From a checkpoint of a small image captioner: encoder arch vit.
Rows from block 9 of the image encoder of a small image captioner, named by matrix and row number. Rows with one number belong to one neuron. Each number is 500 + 25 x the weight over its row's rms, rounded and kept within 0 to 999. All counts start at 0. Numbers have three digits each. After the name is the row's rms in percent of the matrix's.
After each neuron's rows are labels from the 100 images, of 14976, where the neuron reaches its highest value: "responds to" is what is common among them. Only what is clearly more common there than usual is listed. The data: rendered rooms with furniture.
# fc1: MLP up (encoder.blocks.9.mlp.fc1.weight, 1536x384), inputs 192-383
# fc2: MLP down (encoder.blocks.9.mlp.fc2.weight, 384x1536, transposed), outputs 192-383

fc1.186 102:500500500500500500442500500500500459530456500500500500500467500500500539500500500500500500500500500500500500500525500570500500500500441500500500500470500500439500536466500457462500546500500500500500554500500568537500500528456500500545538500466500500500500500500464500570545500500458500500500535500500547500500500462545500500500456549500500457500448500448500500500457500500500500500471500524500528530500500500539500545500500500500500500500500500500456475443500452500559500552500472500500500500500500544500533449564500500500500500443500469438500474463458542500550500500500474465
fc2.186 105:500500557500500500534542500500500500500500500500465558500549500500500469500500512534500500500500532500500457474500569500500562500500461500528500500545500500473540500500466500547500500500500500524540517500500500500500446520500500473500538431500500500500500526435500500500439500534523545524500500529433500500500500500550500500460500500500500564500500500585500500540500500500500500545500451500500532535484500500523522500500500522500453500532500500483500500500467561449547500442500534500500500500500500500500542500500500533577500448500531500500500500500500500500530500500500500471
responds to: purple walls; yellow walls

fc1.138 093:500500500500500536500466560500500500500447449500500550500500500500500500500500500500500500500500500541500500500500500500500500467500500439444550500500500500432500500500500500500500418500500500572500500442500500500564500500500500500500500547500500445500500500538500500500453532500524500500536500500500539500529500500461500500473500541449500500500500441500500500500500500500500547500500543500500473500500500500500500500500500574500500500500500500500500500500500500500500500500436500437500500500500500500500441500500500500443500500500500500500433500500500468500500500455456500409
fc2.138 102:500500500500500466500500500500500500500500546500500500500500500500500525467500476500500476500500464500500500500542500500575568500500500500500500475500500562500500500500500500500500500530500500500500442500500500500500539500500500500500548500500500500427500500509500500500577519538500500419500455500500500500500500429556500500522447500440500500500442500500500500500500500500435465500500486514500500500500500500500500538500500500456519500500500500500500467570500500500500536448478500500560500500500500500531500500500500428500500500500500500500517500534500500500500500500500500536
responds to: white walls

fc1.381 107:500500500458467500500500437500500519444500500447500500500500500500474500500500525500440559500500500477500500500500528500500476500450500500500459445530500500500468500500500500543500500500549500500471500500500567500470500500500524500500500500462445500500500500500500500500500451500476500525500500500500458500500500500563533500472500500500541500457500500500520529500500500469500500500536500500500500500500500500413500500500500500500566500500500541500500500500500465460500520529500500526500500500415500459500500500463554500500458500474544500396500443500500500500500475500540500434
fc2.381 118:500500500500500449500500411500500500536500500500500500500500500500500500529500462500500500544500500500540500530500500500500500500500500500500500461500500487444500500530500500456500500500500480518500500500466466500416521577500500500500500500500526500562500556500500500500451518567500500453500473500460547500474500500500500500473500558500524500466500500500409500500500429445571500543466500500435457500500500500444470500500452500500500500500462500500540500542500500520500500466500500476483500500500570500443500500500500500500500500531476500500500500500500471500500474500500444482
responds to: yellow walls; orange walls

fc1.419 101:546500500500500500500500569500500500500500500500500500500579500552528465500500500575500545500500500500456500458500500463534500500465500500500549474500500500476500500500500500531533500464500449527500500500500500500500500473561500500467500500555500500500553500500500540500500500500545500500500500439500500542500500500549500541500470500500500500445500500500500500439500543500500500525500561416500500500500530500500500524500500500500500500480500500500500478500466500458500500446559500500500500500500500479500527500500529524549500500528446500542546449500500500523500500542548467500
fc2.419 097:500441456500500533500500500500500500500500500500500500446473500500452500472500469500469500500500450500500500500500545500500455500500500500500513500500500500500500429546500500500528500500500500500500500561500469500559500500500500557500500500500500500500500500549500500500500500465500500500462500468500500500513500544437500500500541500537500500465500500515460442500500500500456500500543500500500500500500500500500535500500500463500574500470500500500455454500500500553424500500500477475512500500468500500500500500500500500500500500500500500469500500500541500500500500449423479484
responds to: count: four; barrel

fc1.614 102:500500500500500500468517500564531500523537447500500500500500500500500500454462500500500500500500500500500500500500500528435500500500563532500500500500500500536539500435559500500528459500543500536500500459500500500500500500500428500500500467500500500500525500500500500500500500585559464500467500556500500529500559500500473528500500500539500500500449444500500500500500500500531559500461500500536500500466500529413500500542500534500500500500500500500500500500556500500500542500500500460500500500500500500500500500500500431500521466468537500500500537500500500500500500500500453500
fc2.614 110:465500536500475472500500500500500500457500500500453526500500500500500500500519500500500500530500544500500500482539500500500472500500500553500500500500500500500572552534500500500464500550500500500500500500500500500480500500500500572500500500500500500500500500500500500500464528500500468441500500500554467500455500543500451476500500500559500500528500500500500500466500544459451500500500500500500542476500500500532500459500522500466500500500500521452500470500500550515500500459500500500455500500500447500517500500500500500565500500500500531500453500500500500500500500553500591472
responds to: arch; table; largest object: arch

fc1.224 093:500500500500500539500500500500500500500500500500500500500500500553500500544479500500500500500500500500539500500500500500500500500500533500500500500500452532500500500500500500500500471500581500544555500500449500431500500525500500500500541567500538500559500537500444500500500500500462579500500545500500500530560500500537500500500500500527500500500500500500500500462500500451500500500500500500500500500500500539500500500500500567463425500500500500500500500500500500454471500464500500500500500500500500500500500500500566549463500459530500500452500500457500566500500500500500454500
fc2.224 093:500426500500500455544500500480500500500500500500544500500547472500500500500500500463500500500541451500500500500500500500481500500546500555500500500521500475437526520500500486535500500500500444448500500444500500500500500500458500414500500500500500500558500500500463456556547464500500500568547500500500500500500467500500500500500500500500558500500500500500500500561500500500500500500500500500500500543500550500500500500500500500538500500500500500472500500500500500467536500500517500534500597500500540500500500532500563500542500500451500500430500466462500500540543500500500500500
responds to: purple walls

fc1.261 100:500500500530554500500476500500500500454500542534500500500500500500500500500534500457450500500500500500500533500500500500500439500530579500500500465500500500450500573500438532500456558500500500500557500500441500500500460500500500500500500500500500500539453536474500530500500500535548500429459461500500500500525435500500500500500500500500500500500500500441500500500555500500500500540500500500500500551533500500500500500500542440539538500500551553519500422500500541500471500466500500556500500471500466500500466500500500500500500531500500500468500500500500500500539500500500500500
fc2.261 098:500500539500469500500500500474500576500500500500500500500523500500500500500500500500500454500500459500500452500500462500500500469500500500449564520526500500460500500450586500536571461500500568500500462500500429475514500500500519500534500500500500500500500500500500500500500500500500500500500500500470457500500500500500500500426500500500500500467570500573500500500500460470433500500475500500521500461500500500500500500500558500500500500500461542466516500500500500500500500478500500447500500500500500500500500500500500500500538477451500500543500467529500500500500551500500475500
responds to: yellow walls

fc1.704 110:500500537500453500500534524500500500547500500500500500500467500500466500500500500500500500500500447500470500527500500500538544500500500549500550500539500447500500500539500500500458500456500500500500500460472500500455559500500500500500454500500500500500500538500500500500551500442500500443531500500524500546500500500500500500500500500500500500530500500535500500540460522458500500500461473500476500500471500536500500500500500429456420500522500500500500500500500500500500463500427500475500532553500561500500500500500500500500500500535500548500500500500531500447500500500500532500
fc2.704 104:447470526500500500500500424500500500500500500500500455500500483500500533528500460500500500457546500500500500538500486480500563518500570500500500541468500500500500500500533500536500525500500442500451471531465500500500500500451443500500500500500500500500522500500500500451475500519500500500500500500500500500500423500500474500500500500500458500500500472453500482500500551500564529500428530500500500500500500500500500500428500500500535550500500500500500582500500500500450500500535425555500469528500500500500500500500472541464500500500546481500466500547518500500500500500500500500
responds to: window; green walls; teal walls

fc1.133 103:500500500500500500454500500500456500500500500500500538500500500500446456547500438449500530500461500500516500500500543500500500500500549538500567500500500500543473528500424500500500463500500500500500500500500536500533468500500500459500500500500500551500500500548500500500500500500472500465536500500500500500474500500500443500500500500544500500500541500546535500500500500500500500444500466500500500500500500500500475500500500500546500500500500500500500500500500500472447472579500500457543536500500468500539500500500500500500500500500500473500467500500500522500475500500500500500
fc2.133 100:500453443446500500500500442500457500538479500500469500567500500500546554540500500500500500500535500500477500500500500500500445500451500500500500500500500500500500500500500500429454500552555490500500500541500500500500500500500500500500470500500549500500444500471500500500465558500516463551500500500447500500529500500500470500521500500500521500500500500500500445500500500500537500521443500500457500500469500525500500500500500518520500500500441500500540451500500541500500544500500484463436500500482524465500500500500500500500545462474500500500500500547500462500500500585460500500
responds to: yellow walls

fc1.420 100:528500476500500542500500500500500466500500500527500500500476566500500536500528500500500500500500418500500500500532500500500500500500525500500500423525500534500500500469500500537500541500500500530500500500500568536500500541540500500500500446534539500500500500500500449500471500552500500500500500500500500500500452465500539465500552500500500500500500500500500429500500549500500454462500500500542500500500500449525500468500500471530500500500500551500471500500500541500500500500500569500473500500442500451500500500500500552500467453500500537500500500500500547473500500500500444500
fc2.420 098:525500500453500477528500500500500500500500500500500500500500500500500500500500500500500500536500500500500400500500500466500500535500500500500500500500500500500500500534500500500500500500500574548440500517500500500500500500500536500500608526500500460500500500500500540540500531500500560471500500468500500500500535445554500500500500446500523500451475500500500451500482461466550500552500575500423518500500500500500500500571500462500500500500500500500500441500500500500500500480500447500500500500500500500500563523500500500500474500471500500500500500500527522456500500528500500500
responds to: white walls

fc1.632 096:538500550500500500443500500500500500438500500500500500531500500500500537533500500500500500500500500500543500500536526523468500500500534550500446500537500500530500500429500516500500500436500500500500500500500500475500500500458500500500500560500500500539500500500500454500500462535544538500500500569500500500500500554500500500500500500500500500500500500500500551462500500500533465500500500500500500455500500500431500500500500500500500500500500500500470476500456500470500500500500500500500500500500500451500500465500500500500500464500500500500500500500500500536456417500500500500
fc2.632 098:459438500500536500500542446500475446514500500500500500459500473500462500500459500500500500528500500500458500500500500500500460559500500500500500500500529500500500537500500470500448500500567500500500520474500479462455545500500500532524500500500572500569500500500458500500526500500500500500500500500552500500567500500536500500500500500500535500500565541500533430500500459500500500556452500464500500437500542429451500500500473500500463500500500500500500500460500500500500500500500540500459500463500536500500528500500500463500500461500500500500500500500450500523500500500500500449
responds to: red walls

fc1.299 094:500470500500500560551465500427500500500500500500500537500500500460537448500500500500539500427500500500500537555500500548500500500532500500500540500500500500526540500500470500500500463500500500531542500500531453461500500500500500500500564500467557500500456468500500500468464462533500500449500500500475500500500500500500500500500500463500500500469500500500500500540500500448535500519500500500460452543500474500500500500468500500500500500500500500460458500533500549500500466500500460462500500500500500500549531500500443500442500529454532471500456528544448459500550500500500500500
fc2.299 095:500500556500500557500476500500569518500463500500500500500565500500500500500500464500443440500500453500500474468500500500542500458500467500487500500500534500500519500500500500500543500500500500500500500500500500500500500500500500579500420500500500500500500500462500500500500500422500500553500552500500500500500500500549479500500500500547500500463533500500500500500528500475471500500542500500538500576500500564500532500474500500500500500500500500522500500500559500500500500500500500500545500560500500500420517500500518500484500500467500500500554500500500500500589545500500500500
responds to: count: four

fc1.593 103:500438500480500500500500500531537500500500500500500459471543500500529500535500500500500500500500500500500500500581528500531500500500523500500535500454500500547472500500500500500500525500453553563500500500529500500500467441500548500500534500542500500531500500500500500435529500500500500500445447500500500430500468464441460500500527472500500500500500500500529500500500500559479451500500500451500500551541500500500500500554525500500500500500500500500500461500500500545500500500500533500500500500500500500468500500500500500500500451500500500563500547500554500500500500463500500500
fc2.593 088:500500500457589500500500458500500500467500500408500500500500500500500500500447500447500500453574500500447423500500500500500500500500500500450500500500500500415500500500500500500500500474500464500500500500500467500500579500500500500500434500451500500500500500500500500526436500500500500500540500500500500500500500500447500500500500500500500461500500500500500500500500470500546500462500567500500500461500500500500500500500500500500500500469465542500581500447500500500500500500457500500500500500500500500500500500500500500500500500539500500500532500500419500500500500500569500500
responds to: arch

fc1.125 116:536474500500500500500500500469463500500500449500500549474500452500535500550500545569468532500500571500500500538500500500500542500500500500500500500500500500500500500500500500500500500500500500546463500500500500500500500500500500500456500541562539500500500500500500500500500472500500500530460500500500541475458414536500500500500500500500476500500500500500500500500500500540500500500500535500500500458472536533500500541500500500500500459500500500518500524465500500500500487528537420500541500450500517557500500440475500487500457545530500525500447542500465436500500433466500500500
fc2.125 117:500475500546500500530500500500500542500500500500500500500534500544500530500500500509500519500500453500500453500500491500500500500500500500500500551500500449500500500500457500500500539500500543539455500500531457500500531469500500500455500545500470500500525500500500500500523500500500500530556500559500534500546500541452459521500500500546500500500568500500500500500500500500537500566500500500500500515530484543531500500581500465500500500500500500500466531500559500500500564500473500455500500500523500531500517421519500500555500500439539500500551460500500537500527500551500500500
responds to: count: four; lamp

fc1.734 095:468542500500500542500500539535544500576500549500451500500557500500500500533500500570500500500542500429500500500500500434500500500533500469500500500448500500500500500500500500500450500500541478500500539543500500500500500500500535500500528544500500462500500500500500500533556500500500500500454452529500500500461500500500537476500500500500500464500500500533500459539500500500500500500500500500500445500456500500500500500562500500500500500530500451500500500500500500500500500500547529500560500546500453500500500473500500533544500500500500500500500500526500590558459500500546500500
fc2.734 095:500446500500500455465541575468465557500500500500500500500454520500500523456500500500500500500500500500476500500500444500500500500500500500500467476500500500500500500500500500500533500500416447500500500500540500500527529566500462468500500460527500570500524500500500545500500500500500461500500500542500500500500466464500500500500500500500500500562460500500500500500500577595452526500526458432500531500500500500500500500450461500500534500500500500500500500500500500500500500500500422500500500500500500421500500500500500500500478500500534500459469500500500500500500500500442453500
responds to: window; green walls

fc1.102 093:462500465500500465500545500484500465500500500500500500541500500500567500500500500452500561500500500500455467455500535500500500500463500539500544500500467500414500500500539500500500459500500500435451500540500500500467458500500500443500500500583500500500500500500500500500500500446500500500500536500459500500500500500500533500500572500500500500535441500438500500500414500545553546548500543500500500500500500500500500500567500500500544500526500500452467500500500459500500500500500500451551500500500500534457534530500540500456538500500500541533500500500500500500500500500500486500
fc2.102 085:500500523532500424500500500500558571423500469500500524500500500500500545500500500500500460500547461457500500500500500500500500415500500500500500500536500500565500500500500500500468500500500500500500500455500500500500437549500410420500500500500500500500500500500500500557500477483500500500500500500500500500500461500500500472437500500500500459500570500500455526500500500500500500500500500500443500500500500488525548549500500500500460500480500464500580500500500500474500436500500500500476500559500500500500500523500459500500500500450500500500500500500500463500500500500500473467
responds to: yellow walls

fc1.528 092:500466500461500500439420500465532500551548548500500500532500500449500500500500500544500500500500500556500463500500500500500500500500500500472425450546500500500500500500574419500569542500500500500472500528500500500500561500500500473500500500472500566500500500500500500500500500439500500500500535500467500500500500500500500500500500500500543500463500500500500500410500500460500500557500569500500500500552500444500471500500500500467500500500446500531458500500500500500500534500500500535532500500500500500451500500500543528500500500500500500500500553408500500466500500500500500500
fc2.528 099:500500500500500500560500500500500500548500500500464500486461476500500552473500437500500500500532500446448456500500500500500531500500582500500500500500500500545552500554500500500461514428469500500500500500500500500500542500447500500525555500500553500500500467548446500500468493500478533500500425524500500500500500500584500500522500500500500500450500465500500481500500454529500500500500500430500536422500500426459500500453500500525500480500500500518500500500534466500500470478566500500420500464500465500500595451483500500500457450500500500500537500500500500535500500462500500500
responds to: yellow walls

fc1.39 091:500500500500466456563500549551500500500500500500500500500500500500500500449500500500500500500500500500500500522500500500500500500500500500500500500534530533462500500500567500500500441500591500500500500541500500439500500405500500500500449500500500500500500453458500555500529500433500459500500436500500500500556469446500500500500460500500500466544450500456500554454500500500500500536500469548500500500500500500500540500500500500500532542500500500500500500500451500500500527500434529500500500500500500500500500500500550500500500500544575466455500500542500500500500500500500500500
fc2.39 094:500500500500500475500538444500557553500457500500500500571545500500500540500500500500500450500500500500447479571500500500529500500500500500565536500500500500500500500470547500500500500500478500500500537500500500500539433500529500456524560500500500441552500440473450500578500450500535500500500528500500500544500500500500452500500500500554540500500500500500466500500500500468500500522500500538500500500500500500500500500500500500500500500500510500451500500500440500500500487500500500500455500500500500500500500500500500500500500500500556500500500500500500500500455500500500500459
responds to: white walls

fc1.327 096:500500500500500500500472500500539547500500500448500500454500500500458500539500500500500500500500500500456534500500500595500570500500555463586500419500569500500439500500500500500500541500500500500500500500500500500500500500500500500500500500500500554472564500500500500500500500500500500465447500500500500500453500500500538500500500500500500500500500473500500500500500405500500500500500500500500542500500500453500467500500533459500542459551500500500500500500500536552500500500500558500500552500500544500500500529500548500500500500500500500465500500444548500500500500500500500457
fc2.327 087:500500500500500500500500448464500500500454500532500526517470549500500535422500442500500500568500500500500500500500461500500500500500500451500500500500500500560541500500478500500500459500500500500533561500500559500500550500500509548500500500500500500530500500438500500500500521500500520500500500566431470500544470500500500500500500550439524500500500500500429500532520500500482500516500500500500500436500500500500500500470500500500500468500500500500500500500476500500500545500500555500500500500500500500500500500500453500500419500551500500566500500500500500500500500500500500500
responds to: yellow walls

fc1.233 104:500500460462500500500500540454500500500500500431500500500500500500523455500500500500446500500500500500500527540500461500500500500426471500500500500500500500500500456473469500500556500437500500500500500500439500500500500500500500500466532500530500500466546551500537500500500500500500500500452500500500439500500500483500480500544500500500469500500452427500533500570500500500500500529500463500500464500437500436500452500500500500500566500447560500500500500500500500500500500500460500500500500500500500500500528500500460500500500455500543473500565500500500500500500458500500529500
fc2.233 100:500500575500500451530500461500559515473500500500533500500500500500500500500500448500500436500470500500500500467500471466500500500528500466500500500500553500500532500500500500500500500500450500500557500500500500500422472500500466477471422500529500500500500523486500500500528500456526500542500500500472521500500500500500500456500465500500500539500500500476463500500500500458448500460500451536552468556500500500475500520500543470481500500500468513510447500500527463500500500500500500456500500534500532544500454500522559456500500500500500500528500500518500500500500500500465500500
responds to: arch; largest object: arch

fc1.128 100:500500539468500450500500500500500500500441466500500540500500533451500500500500500471500500500500500500500500500500500414500500500500500500500500500500457500500500551535500500500500500500500533500500453500500500500500500500500500500500500529500546500473553500500500500459500500500453534500440500527500500468500462470500577500546500500500536535454500500500500500500500500500500500500500468500500500500568500500500500500500500500500500500500536568500500500500446480500471500461454500500531500547500500500458500500500500500500500500500500500541537500500525538530500500466500445500
fc2.128 113:500500500500424500500500459466532528500500541531500500447500438538518525500444500454500470480500454463531500500448483500455500545500500500500500500500500470440500500500454446548500500500459500500500500443530500551500500500500480500500500500500539500500500500500500500500500500500500500500500500500500500500500500477500526500446500530500500500500476458526500540500530500500465500448465500500458500468500519468500500568500500546500500500471500500500500500500500500473500500500500500500476500457500500500500500500472476500500460500551466543500500500451500500500500518500500451500
responds to: red walls; orange walls

fc1.195 100:500500500500500456459500521500525500500558500500534500500500500500500531500433500500524500500500500500500500500500500500500500500500528500500500500500500500500500558533500436500500534460500500466465532500500527596500500500453500500500532500500500529500500500500500500500545524500500500500542500500500500441500570541500500500500500500564525500441500500531464500500500463500535445462500500435471500500544500449500524500500472544500500500500451524547500500472500500474500500500464562500500500500500463500500500542500542459500447500500500500451500463500427500532500500500533469467
fc2.195 108:500500457462528554500500461500500474471455478434500548500500500523533500500433500500463500500500500561434457549471524500500500500500500500500500500500500454500500468519500500500479500474500500500500574545500500500500589536500500527500500500490500500524500500500425500500500500500500533470480500500500550526430558481500500500500500500500536500448500500500440500500500500500500528500500500500500472500500500500500500500466500474476465500500468500500538450500481500500500517451527500500442512500500530460500543500500539500531438500500500500500554500500500538542500500465500500500
responds to: red walls

fc1.46 105:481500500500500500500538500500500523500500465500500534500524500500500469500500500500500475466500500500500500500500500447476500500500500500500432500500500500500464532584500543500500500500500500500500460500500500548500471500553519500548500500551500500443500500500500500500448500539500500500500500552500459451500539500500525500500500500500500525500500540500538528500500533464500500500500500500500500500500500500500500458537500559500500528500500500500500500500500460459532500538500470472500537500477500458500500500462552500500527500500500500418454500500500456500500541500500500500
fc2.46 099:500500500500500535500500452500465528555500558500458500544458541500500532500500500500500588500500500500500520460500500527500500500500500534500500500500530547558500530500500500470532536500500537500500540500436500500436500554500500559500500500500500500500471500500500444500500500500500500500500500500467500552500500527549500552500500500500500500500532458500500500500500500500500500500500552591500500433469500500436500500500500500500523500486500500461455535500500500548500558412594500471438500500500500500500500453500500500500459500500500500500500500500500500500500500500542546500
responds to: count: four

fc1.358 092:500500500500500500559500500500500500500500500500500528500500500500500500500500500500500500500500500500471500500500500500542500500500539477500500500500560500500500500533500500500570536500575500534433547500500500500500449500526500462500500500472500538500500500500500553500500500451500500500432500546500500500476500500530500549500500534500500500500500430500500500500556500500500500500448500500546500500500500500500460538500452459458500500500452449500542500468470500500500500500500500500500558500500500500500500500555500500500500500500536500500500460500500500500500500500479500500
fc2.358 087:500500500500500500500500482500500533500500500500500500500533464500500500469500500500500500500500500500500500565529462471500500500461500500500500500500500500500558500500500457500500500500481530440500500500500500500500500549500445500500552500500500444554489457500500500500500500500500549500500500500500500500500500442457500477500466500500500500500534500500500500500546500500500500500590500427436451500500500500500500552500500568532500500456500500500500467500531500500500500460500500432500500500500564500500500500500536500500500500500533500500500500500500500500574500500500500500
responds to: purple walls

fc1.645 086:500424467567500500500500500500500500500543500500500500500500500529500500500574500500500450546500500556465460500500500526500500500500500500500500540500530500540537500445500500500500500500469500477500500500500552460500536500500500500500532500500500500500500500538500460457464500500500541500500500500500500454500471470500500500500464500500500500500557500500500500550500500458500500538537571500500500500500500500500500500500500500500500500500500500531500467500500500500565442500500500500500500500500500500500500500500500500500500500466500441500528500551500532500500500443554500500
fc2.645 108:439515500500500500531500500532500500464500500500500441500544500500500500500460444500500500500463500500500500500500500489500500442535473500500500500500533500580500500500500469500461500500530500469500500500500500465459546469500500536500500463500500500500500500500453500457500500500500500465474532456500473470457465500532500500500556500551500500500532477500526434500500473500500472500470500453500556500500500548500500448500500500467573500500500458437500500567500555500455500500500500500500500462481500456520500500500500500438545470500500500462500500500500572500550500500500562500
responds to: arch

fc1.24 094:500500541500500459500500500500500553500500444569500500540500500500500500500500573500500500500546500500562470500473500471500500541500500550457500550500554500500500500500550500500500534500556500560500500500500500500457500457500500568481467545500553578533500500565500500500500500500500500500500463538500500562500500500500500500500500422500500553459500500575500500500500500500500500500500500544456449500476548500500468500500500500500500456533500500464500554500500500500500500500500500500465500500500463500500500500587500500500500500500500443500500464500500500500500500522500500500
fc2.24 098:556462500500500500475500500500500452500500500491500500500500464500500465500500461445445500500500500458500500447534478500500500500500500500500536500500500464500500550500500449500458500511500500500500500500500500444500500500446500564527451500500500500500500500500532500500435500544500500525541546500551500500500500476500500500500481500500500500458500500500452432463500461500500500500500471534500500452500500539500500500540500500500500500500500500500500500500500528500500500440500500500445520436500525500500500500500521500562500500500547500500500537500500500542474500584500500500
responds to: arch; largest object: arch

fc1.669 092:500500473500537500500500500500500500500500500529544531500550540500500500500500528500500500500500500500546500500500500500543500500471500500500529500500500564500500500500500500500500500500500465500543450500500500500500500559500500500456500563500500537500551463455500500500500500500500500500500500500500500461500464500500500465500500500472500434579559500500500500500500457526500500500500500561531500465500529500500500500500500500500500500500500452500500500500500500500434500426500500470500500500500500531500500543500500500500500500500555500538500500544500474500532500520459500500
fc2.669 088:500514548454500500500500500428467436500533500500500455545500500500535500500500425500500500500500500500500500500500530552500500500500500500500500500500539500500500455545500528533552500500470518500500500500558500546538500500500443500453500500500500466460500500500547500500500484500500500500500500500500500500500530453446500457500500500568500598500500500539500539500536500500500500500500500500500500531521500500539550468500500500500500500500500453500500500500500500500500500500500454500500500500446547534500500457500500522500500500500468500500500500500500500461472500469500449500
responds to: white walls; grey walls

fc1.581 102:500500500500500500555500500449548547500500500500546542500500500500500500500473468500500475443500500500500500462530530500500500500500500532500500500500500454500500500500462539500500500462470540500500500462428500442500500500500500517500500500460468500500500500500500451532500455500500530500500500500500500500469534500435500500500538535547500500444500500570500500500500546500526500500414443500500539500500500500500521500545500539532500500531500500500500463500500500564462500500474500500531500464500457500469500500500500500539500523469500500500500500557455500500500543500469542500
fc2.581 104:552500441557500453489443440534500453428421500500500500500586500500565557500500500500500500500527500540500500539500500457490500500500500572535500500500500500500500472564500500500500500500500452500443500500466500500485500500500435500480500468553500500500500500500500500500500500500483500500420500500500500500500500500555421535455500478500538500500500500500500500500556500500450500500500500461500500457500500500500500528534500500500500500500451500500500479500500538500500452500473500500500500500500523500500513421500458500500544500451543500500500500500500500500537500500500545500
responds to: count: four; barrel; largest object: barrel

fc1.700 094:500500500500500465500500500500464455500500500500443500500500532544500500500500533500500445500500548500500500538526500500500500571500556500500541500532500500500454500500500500500500500500500558500500500500580552500500500452500500473500500500500500500500500581500461500500500500500500500462500500500500466500500500466456500500500500500500500500500468500500500500500434500566500500426500460500500500500500500500542500554500500500500500500500500500500500500500543500500453548527500465571500571500500500500500500500533500500500500500500500500500500500453500500500452500500500455500
fc2.700 090:528525500500500500537500500453555500500500500500531500528500500469435500500500500500500500500547500500551500500500500500500558500479500463500500500557500564462500500453500500500500435500534500500500500500500500500461500500500500500524500542500566457500500500500592509593500447500500500535532500500500500500500500476500500423500500500500522500447566500500500500545500500500500500500500566500500500425500500500500544522500533500536500500500500473500500442500500500500500500500500500500476500500500581500476500500456500500456471500500463500500500500500500500500500485456500468500
responds to: white walls

fc1.476 098:500537533536536560451500500542547500576544500500500500460500500473463500548500500500500500456535500500500500500500500500464500500533500500500500456500468500563435500500460547541536500500468438554500500500468500500500500500500500545500500500473500500500500555500500500500500528500553500449500448500460500500500500500462460500500449500500500500500436535500533452500500500500465500500526500500474500531500500538500454500557474500500467500500500500500471558500500500500500500500500500500500472500532500500500500500500465559500466527500524500458470500500542500500500500500500500500
fc2.476 110:482456541520451500414500540500524531500500500500500460500464500500500530500564500500500500500480536500438500500511464534539564500500500500500500500500568500500535530546531500500500500500446500500524454500500500500448500512500500454500500500556473500472500523500531500500547500536500471500500523500500535444500500500548500500500500500500500500548467500531500481500500500500477500500500475500469500583500500500500500500500560500532537533500500500500500500536500500500459500474476500500500500500500482500535480500444500500470500500455500500480543525470500500500457500500456500459
responds to: window

fc1.641 097:500534500500500551500526538500464500559500500435427558500500500572455445546549500535500500500500500469500469500500500473500500500500500500500500500556500500500500539447500553539500500500554500500500500500500450500500465500500500500500500500500500567468470500500500500500500500500500500500500500500546500500475464500454500500500500500500500534533535500500500500500500481500500500500464460590475500542561500539500500500500500531500500500500500500500500540500500500500500465500422500592575458500500469500500441557534467535455527500500500500500500500477500500500572525500500553500
fc2.641 102:500429462557500500500500563500500500461500500500535471532500500500500500500500500500500500500436500500472515537500445547500557500500521500500500500500500500500500500500500500500500431477500500500466500439500460469500500500531500500500500467500542533500500500500541500544500512500452500500500500460530537500549455500545500500500500529500500500500500542546500455500500519500500500500481500549500500500500500500500500500471551500539530543459500500500500529520500500500500500500551438500472500500471439500500464500434500500449500455466504500461500500454500542500466500500500500500
responds to: window

fc1.164 096:500473500551544500552500500500500500574500500500500500500500531500500551526500500549500500542552500500526500473500535500500500500500500500500458546500536469455500500500500500500500544500500500500500500500472500544500500500500561500550500500500500470440500500500500500555500500500500500500500446455500500500500463542460500500500500500500500500500500500500500500500500500500500413475500500569500500500500465500559500500500500500463454500500500522553500547500547500500500500500500500500566500500500500552500535472500500500500500500544500500550500500500500500538500500500500500500
fc2.164 103:461500500500500500500500500500444500500500500459500464500500500500500453457500500411500500461500432500500500570560500549515500500500549500500500500500500500500500500500500500500500500500500500500500522500500500500521543500500500554476500500500500500555500500500500540500500500452546500500467500500552500500500500500500553500500462500500476500500500500500500500449500500551500541480449500457443500500500500519500453555500537500458500500464469423500500500562500500500500563450500456500500450500460449500500528500500500500456463500500500500443500500422533500500500500500500431500
responds to: red walls; orange walls

fc1.91 101:500500500500500541500540500500500448452500500500500500500500500526500453500500548500500466500467500500500500473500500500479500500500500531500500500551500500470500556500500473448500500456500537500459500541500500500500500500500500440500500500500500500500500470500455479573452554500500500500500500500500556500500500500500474500541500467500500500552447500500463500500500468500500500500500522446500500556448500500500500500500500541500500500440447548435500500542500500500500581439500500500500500500500426467500470500542537500500453462544500500500531500448500500500538500438438500500
fc2.91 085:500500500457566469500500500452500500500467500500500500500500437455500500500500500462500500500500500475500500500500500500500500500526500500500500500500431500500463532500475500533500500500500500500500500454524500500500536479500500458500500550450536467500500500469458555563524428466500500500552500500500500500509500445500500500500500500500544455432500500500500500500500442500500500500500500500474500500500500500575500542500500500500477500500500548500500500500500575468500500500538500500474541500500532500450500500500550500500478442500428500500500500500500500541500500449534500500
responds to: white walls; count: zero